{
  "dataset": "rendered rooms with furniture",
  "image_size": 64,
  "horizontal_flip": false,
  "norm": "batchnorm",
  "pixel_unshuffle": 2,
  "blocks_per_level": 1,
  "muon_scale": "match_rms_adamw",
  "momentum": 0.95,
  "epochs": 47.3,
  "warmup_steps": 400,
  "adamw_weight_decay_other_params": 0.05
}
Rows from block 2 of a small model that predicts nearness at each pixel, named by matrix and row number. Rows with one number belong to one channel. Each number is 50 + 12 x the weight over its row's rms, rounded and kept within 0 to 99. All counts start at 0.
After each channel's rows are labels from the 100 images, of 14848, where the channel reaches its highest value: "lies over" is the class under the peak; "colour at peak" is the nearest of a few named colours to the mean colour under the peak. Only what is clearly more common there than usual is listed. The data: rendered rooms with furniture.
# convs1: 3x3 conv (model.enc.2.0.convs.1.weight, 144x144x3x3, each kernel summed), inputs 0-143
# convs2: expand pointwise conv (model.enc.2.0.convs.2.weight, 288x144x1x1, transposed), outputs 0-143

convs1.80:69 56 45 59 22 42 58 44 36 41 62 44 32 60 42 55 62 75 44 72 53 51 55 57 41 68 68 67 56 57 46 44 38 64 49 45 46 55 62 62 63 37 57 74 49 44 65 62 48 49 22 29 70 53 75 56 44 36 62 39 62 53 40 51 38 51 32 65 52 48 57 58 50 39 39 66 81 51 27 53 50 46 44 60 66 42 50 73 63 66 45 61 54 64 62 58 51 72 51 52 65 57 43 53 48 47 41 46 50 55 58 42 50 55 44 56 59 54 67 46 52 79 57 43 62 62 74 55 65 38 66 65 25 46 35 58 57 41 65 52 57 51 64 45
convs2.80:32 54 69 62 65 36 40 71 54 71 47 36 47 52 20 79 59 64 70 32 23 70 44 42 41 73 36 67 50 57 28 41 45 57 38 42 37 68 57 61 55 35 33 51 26 41 46 61 62 50 50 24 45 48 30 49 53 53 31 39 46 41 59 72 60 59 31 59 34 56 64 45 84 51 55 27 46 44 49 44 55 67 44 53 43 43 62 49 51 52 65 53 61 55 53 48 51 67 62 70 51 45 45 51 50 46 57 60 53 63 70 23 36 45 60 57 63 54 57 58 61 45 45 68 40 48 50 58 43 59 51 57 44 40 34 36 48 49 32 39 54 61 50 43
lies over: wall
colour at peak: black

convs1.116:50 69 37 36 49 58 59 58 46 45 48 45 43 54 47 52 43 67 35 37 43 63 25 39 61 57 48 42 39 40 73 54 54 60 51 45 25 49 43 34 26 77 67 37 67 43 32 44 59 65 53 63 53 46 38 49 57 32 43 36 55 61 38 50 41 44 53 66 32 43 63 47 05 40 50 43 26 33 41 70 37 54 48 55 47 46 44 32 51 34 46 40 34 26 35 49 53 40 58 49 38 41 61 42 51 56 43 50 32 51 36 37 28 48 40 46 47 42 42 68 51 54 55 60 31 65 51 47 55 57 47 32 66 25 44 44 53 47 47 57 52 67 40 70
convs2.116:16 29 46 41 81 17 48 45 69 45 62 33 48 59 53 66 43 62 58 62 54 60 61 59 39 43 40 41 48 48 60 50 56 71 53 49 65 40 21 35 46 73 59 51 79 73 59 27 43 43 62 45 30 44 61 67 70 43 47 65 55 62 72 54 41 37 46 51 52 53 54 56 48 64 55 55 53 54 51 54 36 58 39 51 36 29 62 55 66 40 36 43 41 56 70 59 50 61 52 52 58 41 61 50 49 62 32 45 65 72 59 35 75 73 37 50 40 42 61 53 26 23 56 45 32 44 58 67 51 78 65 61 40 45 59 78 59 54 52 61 47 57 48 62
lies over: wall
colour at peak: black

convs1.3:27 58 47 49 54 43 69 39 41 54 39 46 42 41 33 49 64 44 35 49 59 45 58 54 41 48 49 53 46 24 41 56 58 54 53 61 48 56 44 43 39 42 50 62 49 31 48 57 61 68 29 41 59 41 42 43 50 61 32 42 61 42 43 55 32 55 60 47 51 53 44 41 30 64 26 32 32 60 57 56 43 35 53 48 46 61 68 30 36 30 50 40 51 54 29 26 33 45 27 48 63 46 66 62 49 44 29 58 36 47 46 35 53 56 46 26 56 51 84 38 48 46 36 51 60 67 56 24 38 34 55 44 47 38 47 53 57 39 38 55 42 86 66 73
convs2.3:62 48 52 82 38 35 59 50 33 31 71 34 47 70 38 38 28 51 54 45 73 44 45 43 69 35 58 40 38 67 54 46 39 42 42 48 72 49 73 42 52 33 54 59 55 75 37 75 39 39 62 63 52 57 55 39 54 51 71 39 49 66 48 55 26 42 69 45 73 65 57 35 39 59 71 43 64 52 49 68 40 52 43 42 54 83 75 38 57 55 65 57 55 44 75 62 68 88 40 56 80 46 38 59 40 27 57 57 53 38 55 42 43 55 46 50 42 55 12 56 70 34 45 46 53 50 31 34 58 46 41 41 40 54 49 38 48 55 67 51 34 47 81 42
lies over: ceiling
colour at peak: grey

convs1.81:51 49 43 30 49 53 29 40 34 36 48 48 56 38 31 46 43 47 43 63 33 59 66 51 56 40 57 30 25 73 55 34 40 46 60 32 48 55 43 64 38 54 56 57 48 47 38 51 25 65 61 44 59 55 50 49 48 48 57 51 45 36 57 51 50 44 35 56 49 53 45 71 55 45 42 79 40 47 52 62 51 48 48 69 49 43 52 32 57 60 69 51 42 46 39 54 57 44 62 70 74 50 15 39 49 53 39 40 45 39 51 43 22 59 29 68 42 47 50 55 45 59 77 67 36 32 45 30 50 49 52 34 29 31 51 40 34 35 74 29 63 39 44 50
convs2.81:49 38 07 36 47 55 44 60 57 49 43 54 40 55 42 60 40 78 63 59 36 56 44 52 54 56 60 54 40 29 44 65 33 61 66 53 45 62 54 73 54 38 58 39 45 60 33 54 65 39 51 54 57 43 73 38 44 71 63 31 38 55 55 57 69 52 42 49 44 60 48 47 56 46 73 59 51 59 50 71 14 60 54 63 36 69 46 56 59 50 46 51 81 58 61 56 64 42 43 57 56 40 52 99 58 48 68 42 48 36 36 42 56 51 38 22 47 63 55 53 58 54 56 47 68 72 49 40 58 42 61 61 54 54 42 66 49 56 42 51 44 65 71 33
lies over: wall
colour at peak: black

convs1.74:41 26 45 54 52 57 42 53 61 60 52 56 54 56 56 34 41 68 26 55 38 41 49 47 60 45 42 36 67 64 62 63 34 50 44 37 46 63 41 59 58 66 45 46 54 46 36 50 65 61 37 52 57 63 62 38 34 43 51 38 31 36 35 44 77 55 36 45 43 51 39 58 39 36 69 61 64 62 69 51 75 52 26 33 65 51 85 53 77 54 66 50 65 36 51 31 65 62 38 28 54 34 29 56 61 47 28 48 59 47 61 42 55 55 49 64 41 46 31 39 52 57 64 28 34 63 29 43 54 50 55 52 47 42 54 54 52 48 44 57 49 60 45 35
convs2.74:26 45 60 78 13 65 55 33 54 45 57 35 43 70 69 29 35 50 50 58 60 44 56 27 47 50 69 68 66 42 41 41 63 45 60 51 60 36 49 49 59 62 23 65 44 32 57 59 52 56 32 59 48 61 49 59 67 50 67 30 40 22 42 42 48 59 49 55 68 44 71 38 57 59 36 50 45 31 47 43 46 51 44 50 73 71 53 41 49 71 38 72 37 56 45 46 49 61 68 45 66 54 45 43 56 51 51 74 40 43 37 41 53 47 58 59 62 55 50 29 28 36 27 43 28 72 65 42 34 59 32 58 41 37 66 40 55 47 44 35 72 58 30 25
lies over: ceiling
colour at peak: grey

convs1.6:50 53 42 64 54 57 48 50 40 64 61 69 59 46 53 35 58 50 35 44 59 36 56 42 53 53 51 40 55 35 36 34 31 51 42 35 23 69 49 47 44 56 55 33 58 48 45 67 43 45 56 46 42 53 41 36 55 66 36 32 37 52 11 39 19 48 50 68 51 73 54 57 50 42 35 44 38 35 47 39 57 35 45 29 54 48 59 61 57 43 23 44 55 47 37 48 41 74 43 42 66 35 38 48 47 34 39 60 67 57 45 46 32 62 57 39 66 37 52 63 55 69 62 42 41 78 48 42 69 49 39 42 44 46 41 40 39 25 31 42 60 38 58 63
convs2.6:67 48 64 44 40 59 45 44 69 28 43 40 47 40 64 53 53 41 43 43 44 33 51 54 47 40 54 41 33 54 55 64 66 46 68 44 81 47 67 35 70 49 64 43 31 55 61 50 46 60 42 55 49 43 46 54 40 29 50 58 47 21 34 54 46 60 74 16 44 51 40 31 51 52 51 60 56 38 54 47 58 28 47 42 73 36 37 51 62 47 55 45 50 68 49 43 59 61 36 66 56 23 36 67 38 58 59 44 38 61 49 66 60 27 49 53 44 54 38 52 39 46 50 55 53 35 52 51 53 28 71 30 53 63 52 64 54 51 46 74 44 37 49 47
lies over: wall
colour at peak: black

convs1.43:40 56 62 51 47 54 42 53 54 60 58 45 71 52 55 57 41 43 53 53 56 65 39 56 35 46 31 42 65 47 32 62 66 53 35 61 45 54 43 38 68 34 49 43 56 33 39 50 27 51 45 60 67 53 42 62 58 43 64 79 54 43 44 62 52 83 47 67 59 46 43 44 37 50 43 54 59 53 57 63 40 40 76 41 54 60 48 38 43 33 48 62 72 30 48 43 35 34 46 35 66 50 40 24 46 74 59 42 53 50 54 83 58 48 65 33 50 61 54 62 37 53 69 64 74 39 46 58 67 39 47 27 46 43 32 61 64 45 30 55 48 60 55 37
convs2.43:49 62 33 50 59 51 66 38 50 57 41 70 65 40 44 60 59 62 63 50 48 55 56 45 33 50 57 29 34 62 30 40 46 56 61 63 56 37 41 60 55 45 59 41 30 43 41 62 60 62 79 62 55 62 67 51 48 49 27 35 54 51 62 51 43 48 42 54 66 54 54 56 55 52 61 56 47 66 56 40 53 48 61 48 36 73 42 57 52 32 84 54 54 36 65 53 44 43 38 37 69 54 51 04 46 52 63 35 51 52 37 43 50 55 31 42 61 29 50 41 59 43 45 51 58 57 63 38 31 44 42 54 61 41 37 48 22 60 54 59 37 54 65 42
lies over: wall
colour at peak: black

convs1.35:68 56 54 63 72 50 36 67 27 39 38 72 79 47 52 28 48 56 45 49 25 57 56 54 48 64 59 68 54 55 38 54 45 65 33 61 61 61 73 41 55 49 72 53 71 72 50 75 61 73 46 47 73 30 32 68 61 52 61 58 54 54 60 38 47 49 43 59 55 62 61 33 53 52 61 66 50 47 65 63 50 64 48 51 54 74 65 51 52 60 61 43 60 43 50 51 51 51 52 31 43 47 35 45 68 60 50 49 35 52 56 59 73 67 46 55 36 49 48 64 63 65 46 46 44 63 63 41 59 71 53 53 56 41 62 67 49 69 55 40 39 58 49 65
convs2.35:52 37 98 34 52 35 59 49 30 41 27 47 47 32 54 36 50 52 49 38 42 61 50 41 35 55 69 46 44 50 55 66 60 50 36 27 63 45 49 41 43 64 41 59 52 42 35 48 53 66 48 68 63 68 55 44 46 29 47 57 60 31 55 72 50 56 47 46 28 40 46 45 26 51 66 42 33 37 48 33 41 62 54 68 23 64 34 48 52 35 59 38 70 61 26 44 26 59 34 42 55 36 63 37 43 65 46 35 69 43 36 38 53 59 67 56 61 34 80 47 65 28 57 43 36 65 48 43 31 55 38 38 59 41 67 48 65 45 37 46 54 33 64 51
lies over: wall
colour at peak: black

convs1.55:90 50 44 67 54 47 37 59 44 44 56 56 43 37 86 42 55 51 40 28 57 58 69 53 26 40 46 49 46 61 56 58 55 66 49 48 52 74 41 52 49 56 38 55 40 63 37 57 47 34 55 44 52 52 51 51 51 49 39 64 46 69 47 37 37 56 42 39 58 45 34 70 67 47 30 40 69 45 59 61 48 59 61 29 53 47 61 45 40 47 49 64 65 31 37 24 44 65 22 78 44 46 41 35 56 56 60 71 44 42 65 81 44 67 57 53 56 63 61 61 50 51 31 65 60 37 49 48 66 56 57 50 36 52 56 44 55 54 63 58 53 55 49 60
convs2.55:57 24 62 62 50 61 43 40 46 37 55 48 70 53 51 52 77 54 38 69 67 42 49 54 51 42 35 64 52 49 27 99 59 46 50 44 66 43 32 49 63 45 38 67 49 28 58 69 26 50 29 71 36 63 35 39 59 53 55 61 61 49 44 49 59 52 68 38 65 47 45 53 32 41 42 61 54 41 54 55 51 42 46 56 57 39 47 50 38 46 44 53 40 44 60 44 52 43 39 59 48 27 45 58 47 41 58 55 44 49 54 60 57 58 56 81 46 30 48 52 29 59 51 34 59 38 45 32 23 66 49 56 42 51 54 41 48 54 48 30 66 38 69 47
lies over: wall
colour at peak: black

convs1.98:34 35 42 42 55 34 45 43 49 68 61 47 35 53 38 43 83 42 61 44 55 49 49 55 41 44 49 37 55 60 53 49 37 46 47 39 38 54 42 48 39 44 46 59 48 65 55 45 30 55 53 57 38 45 52 19 50 31 48 48 27 42 62 47 58 42 53 43 61 66 71 53 46 45 40 56 38 55 51 71 61 41 49 53 58 58 33 38 33 39 67 68 52 36 37 41 44 46 36 52 61 52 52 37 53 61 53 57 63 31 43 28 35 29 59 49 85 51 48 68 39 42 60 50 60 47 36 54 11 18 77 49 51 44 52 40 65 46 31 28 42 53 53 53
convs2.98:57 58 40 42 44 64 36 47 67 55 44 49 44 44 60 46 54 55 50 64 57 28 29 52 57 37 33 48 47 65 34 52 40 44 63 52 40 49 58 18 59 45 70 45 56 62 49 62 56 55 69 36 32 36 44 46 26 36 29 34 49 51 50 36 40 38 65 45 18 52 44 42 43 67 49 63 44 43 48 41 48 51 42 43 44 41 55 58 58 32 23 57 23 44 44 47 68 57 57 64 53 39 36 70 54 33 52 51 45 49 31 63 39 33 33 57 43 50 46 53 38 54 28 42 50 35 57 60 52 38 64 59 34 53 61 42 42 61 61 54 26 42 36 45
lies over: wall
colour at peak: black

convs1.135:24 67 35 21 46 49 69 58 50 42 52 46 62 49 53 61 46 46 46 47 53 51 48 49 16 60 34 44 69 36 55 49 63 52 43 56 49 51 44 51 34 46 51 54 41 29 47 23 48 51 66 47 49 39 36 39 55 52 66 61 38 52 43 52 54 67 49 79 19 62 30 43 51 59 42 66 62 59 72 51 31 33 69 45 45 65 58 53 56 52 50 34 66 34 31 53 48 37 28 61 50 39 49 47 36 72 70 64 50 29 43 71 34 58 53 57 44 47 47 43 61 47 63 63 55 35 25 57 51 61 37 51 35 56 60 44 52 62 50 47 70 47 47 41
convs2.135:40 59 69 63 42 47 47 51 45 53 50 41 42 45 48 31 64 58 33 53 40 53 43 51 56 34 67 62 38 43 38 48 49 48 55 50 53 53 32 56 49 28 56 42 54 45 72 59 58 50 29 41 51 70 22 39 44 58 66 38 48 50 64 28 57 45 51 48 56 60 61 50 21 43 38 58 70 67 46 53 53 31 39 44 49 68 37 50 47 52 87 53 39 39 72 63 28 42 45 32 56 50 53 52 47 74 46 49 48 34 50 63 57 48 56 40 55 50 43 46 55 58 48 57 43 61 60 57 33 31 34 26 58 59 55 53 67 28 51 38 51 50 61 38
lies over: wall
colour at peak: black

convs1.103:35 53 47 69 51 46 28 36 63 61 46 52 35 54 41 45 44 64 77 71 58 61 58 54 68 56 34 41 59 61 33 64 37 44 34 44 54 50 53 45 43 43 51 41 50 36 44 67 37 54 36 37 43 50 58 64 30 55 48 65 64 37 47 60 32 46 29 52 43 61 46 43 41 54 59 54 27 32 49 34 42 44 43 33 33 74 61 58 55 53 56 50 38 52 47 32 39 57 56 61 65 47 55 21 45 53 34 19 62 45 57 20 37 40 44 59 52 44 44 25 34 50 70 51 60 73 49 30 54 53 46 29 34 49 53 46 65 46 50 53 39 71 52 46
convs2.103:38 52 60 57 55 61 37 29 63 63 50 60 65 56 24 45 39 60 42 54 43 35 70 45 47 67 52 42 59 42 45 77 42 56 55 56 52 54 47 42 48 45 48 56 28 55 61 54 63 45 53 50 79 44 77 55 44 53 41 65 62 37 43 69 54 41 29 51 51 73 65 56 36 43 41 37 34 44 43 78 50 33 40 38 62 62 45 71 46 56 41 53 63 44 52 46 40 63 36 42 56 62 55 99 41 70 33 30 75 41 71 39 32 49 51 54 26 41 33 55 61 55 46 42 54 58 36 45 74 42 46 68 65 75 50 50 68 42 58 57 67 51 46 56
lies over: wall
colour at peak: black

convs1.71:32 47 37 31 59 31 20 42 68 63 16 55 57 70 50 42 44 56 40 56 44 50 42 60 53 40 47 66 43 48 32 48 76 37 54 34 44 46 32 61 40 57 37 53 38 43 31 46 67 38 50 57 63 47 61 49 46 29 39 53 44 57 54 42 58 45 38 49 44 40 32 48 56 56 56 33 34 68 40 32 56 67 59 34 43 54 73 50 57 41 51 35 58 58 54 27 55 26 25 51 32 60 47 34 35 51 27 47 45 40 51 45 45 46 33 45 45 41 45 39 62 61 30 35 38 42 67 24 46 49 54 34 50 38 43 61 50 52 40 63 38 55 58 51
convs2.71:64 45 70 55 29 44 62 46 62 58 70 32 54 46 25 44 34 42 67 43 65 27 69 26 33 57 48 48 51 50 60 55 54 35 31 59 59 62 57 51 70 58 49 45 56 50 33 36 66 45 44 39 54 39 46 59 55 51 42 44 60 47 56 61 43 52 33 44 58 58 42 51 53 48 43 66 48 49 51 70 68 48 62 48 61 65 62 28 53 32 33 78 66 36 47 72 37 29 59 66 33 56 28 53 43 22 33 69 66 54 35 56 41 54 65 63 55 56 39 49 40 37 34 40 56 54 54 39 66 56 44 55 28 51 35 34 57 42 52 50 34 49 44 68
lies over: ceiling
colour at peak: grey